{
  "image_size": 48,
  "crop_scale_min": 1,
  "cutout": 0.25,
  "embed_dim": 128,
  "text_encoder_layers": 6,
  "text_encoder_activation": "gelu",
  "text_encoder_head_dim": 32,
  "text_encoder_fused_qkv": true,
  "text_encoder_qk_norm": false,
  "residual_init": "none",
  "eps": 1e-08,
  "lr_schedule": "wsd"
}
Rows from block 21 of the image encoder of a small contrastive image-text model, named by matrix and row number. Each number is 128 + 32 x the weight over its row's rms, rounded and kept within 0 to 255. All counts start at 0.
Before each channel's rows are labels from the 100 images, of 14976, where the channel reaches its highest value: "top examples" is what is common among them; "peak at" is the part of the image that holds the peak. Only what is clearly more common there than usual is listed. The data: small charts drawn from random numbers. In brackets: how many of the 100.
# conv1: bottleneck pointwise conv (encoder.blocks.23.conv1.weight, 128x352x1x1), inputs 284-351

top examples: dip in the middle (91); bubble chart (64)
peak at: centre (90)
conv1.89 [107  77 114 128 179 194 192  67 159 100  80 135 248 101 186 138 103 153 118  53 136 145 169 113 149 139 123 116 120 148 140   3 172 149 120 201 120 111 162 143 136 189 148 191 233 115 158 111 144 162 130  74 142 147 137 128 139 136 100 115 154  87 102 161 109 113 107 155]

top examples: dark theme (73); area chart (64); flat (62); kind: bar chart (34)
peak at: centre (73)
conv1.3 [172 105 148 152  25 203 125 141 101 155 165 105 175  96 132 117 102 137  86 160  53  92  76  86 113 137 186 137  73 137 171 188 143  94  74  98 106 118  47 152  89 171 114 145 125 128  83  97 123  94 171 132 177  73 128 162  96 141 126 144  98 147 189 154 175 128 131 152]

top examples: dark theme (93); horizontal bar chart (77)
peak at: middle left (52); bottom left (29)
conv1.30 [119 142 119 134 178  69 149  95 112  82  44 134 173 108  96 163  50 118 105 128 158 139  81 186 149 182 137 110 131  57  67  56 137 122  12 163 163 106 150 155  84 179  70 114 138 129 169 136 104 151 164  38 172 183  90 125 182 173 172 127 104 105 138 149  99 113  92 169]

top examples: dip in the middle (99); dark theme (64); bubble chart (49); kind: line chart (29)
peak at: centre (59); top centre (40)
conv1.18 [ 49 104 162  96 142 238 134 178  98  95 131 185 228 103 149 122 105 126 179  52  89 161  83  50  91  98 109 154 145 123 179 189 152  87 116 172 100 115 120 148 117 100 156 161 214 129 159  73 147 171 108 137 192 107 145 141  71 156 133 181 142 152  97 186 195 127 123 111]

top examples: dark theme (73); bubble chart (72); rising (46); kind: lollipop chart (28)
peak at: centre (35); middle right (34)
conv1.93 [113 156  96 151 146 163 144 152  68 100 108 173  81 135 116 140 103 121  90 119 178 148 120 127  94 156 146 132 105 130 140 199 127  60  87 139  95  75  56 161 138 169 127 126  59 129  77 167  93 122 153  70 141  73 129 152 121 181 126 115 122 115 125 174 158 129 140 154]

top examples: dip in the middle (65); bubble chart (46); line chart (41)
peak at: centre (72)
conv1.107 [167  91 150 102  75  60  66 122 104 129 159 100  79  97  61  24 236 139 144 133 134 114  92 148  85 121  84 124 226 103 164  84 129  37 233  77 149 146 122 159 111  72 128 172 185 175 169  88 182  88 122 198 169 130 171 153 115  80 142 147 100 124 112 102  61  82 171 155]

top examples: dark theme (75); dip in the middle (66); bubble chart (54)
peak at: centre (86)
conv1.103 [115 246 131 132 171 168 127  88 156 151 111  86 191  10 213 155  16  97 136 154 151 173  96  91 193 117 161 156 117 189 142 109 143 203  57  39 101 154  64 141 141 103 122 107 207  96  59 109 203 131 168  56 180  84  84 125 136 144 120 122 151 142 152 154 133  67  93 189]

top examples: dip in the middle (94); bubble chart (58); scatter plot (31)
peak at: centre (96)
conv1.31 [ 76 136  79  84 188 208 120 170  67 116  74  84 179  99 213 114 104  86 173 167 106 164 115  39 122 116 106  61  63 188  65 115 148 169 130 165 101 131  54  85 119 242 122 136 185 151 120  96 136 125 143  94 141 123  92 144 103 155  96 114 183 108 144 137 133  63 130 111]

top examples: bubble chart (76); dark theme (61); rising (30)
peak at: centre (43); middle right (42)
conv1.104 [168 199 112 174 185 126  66  98 137 114 134  67  83 162 125 204 147 167 179 155  75 135 117  84 144 105 191 128 114 138  61 140  78 149 102 121 125 148  51 100 129 189 133 126  83  99 105 175 120 144 144 116 108 116 142 111 150 117 148 139 134  96 182 157 169 115 143  97]

top examples: dip in the middle (87); bubble chart (65); scatter plot (27)
peak at: centre (94)
conv1.102 [155 117 116 159 149 244  98 124 113 139 106 145 199 100 223 158 108 167 143 112 109 161 144  18 169 122 161  72 139 209  98 105 194 158 133  89  94 197  96  88 127 129 114 135 240 152  82 188 121 154 149 156 155  98  98 128 115 121 107 160 188  91 179 109 111 127 134 139]

top examples: dip in the middle (95); bubble chart (69)
peak at: centre (94)
conv1.123 [ 86 111 178  85 128 215  97 151 129  50 130 109 219 121 214  86 132 115 182  77  96 146 120  58 109 125 140 124 152 181 150 118 190 134 124 178 114 139 155  59 158 157 152 204 171 154 116 172 147 119 126 111 198 164 127 150 142  95 133 139 180 147  95 181 139 117 129 147]

top examples: dip in the middle (78); bubble chart (64)
peak at: centre (96)
conv1.95 [183  99  56 156  86 101  75 126 140 114 161 118 130  63 112 145 211 129 169 114 194  76  92 181 159 163  46 110 228 104 119 117 148 170 139 120  61 204  77 160 161  83 132 167  85 160  93 171 103 134  80 138 165 161 143 120 109 117 217 113 134 114 107 108  89 183 150 221]

top examples: bubble chart (72); dark theme (67)
peak at: top right (41)
conv1.126 [ 96 150 133 129 186  62 149  99 119 169  21  54 144 123 104 195 129 122 137  87 158 120 170 157 129 140 116 167 175  85 107  54 153 151  93 111 111 189  61 175 139 121 150 101  96 113 156 203 109 181 125 117 123  80 124  45 127 178 135 101 100 171 107 135 121 125  79 166]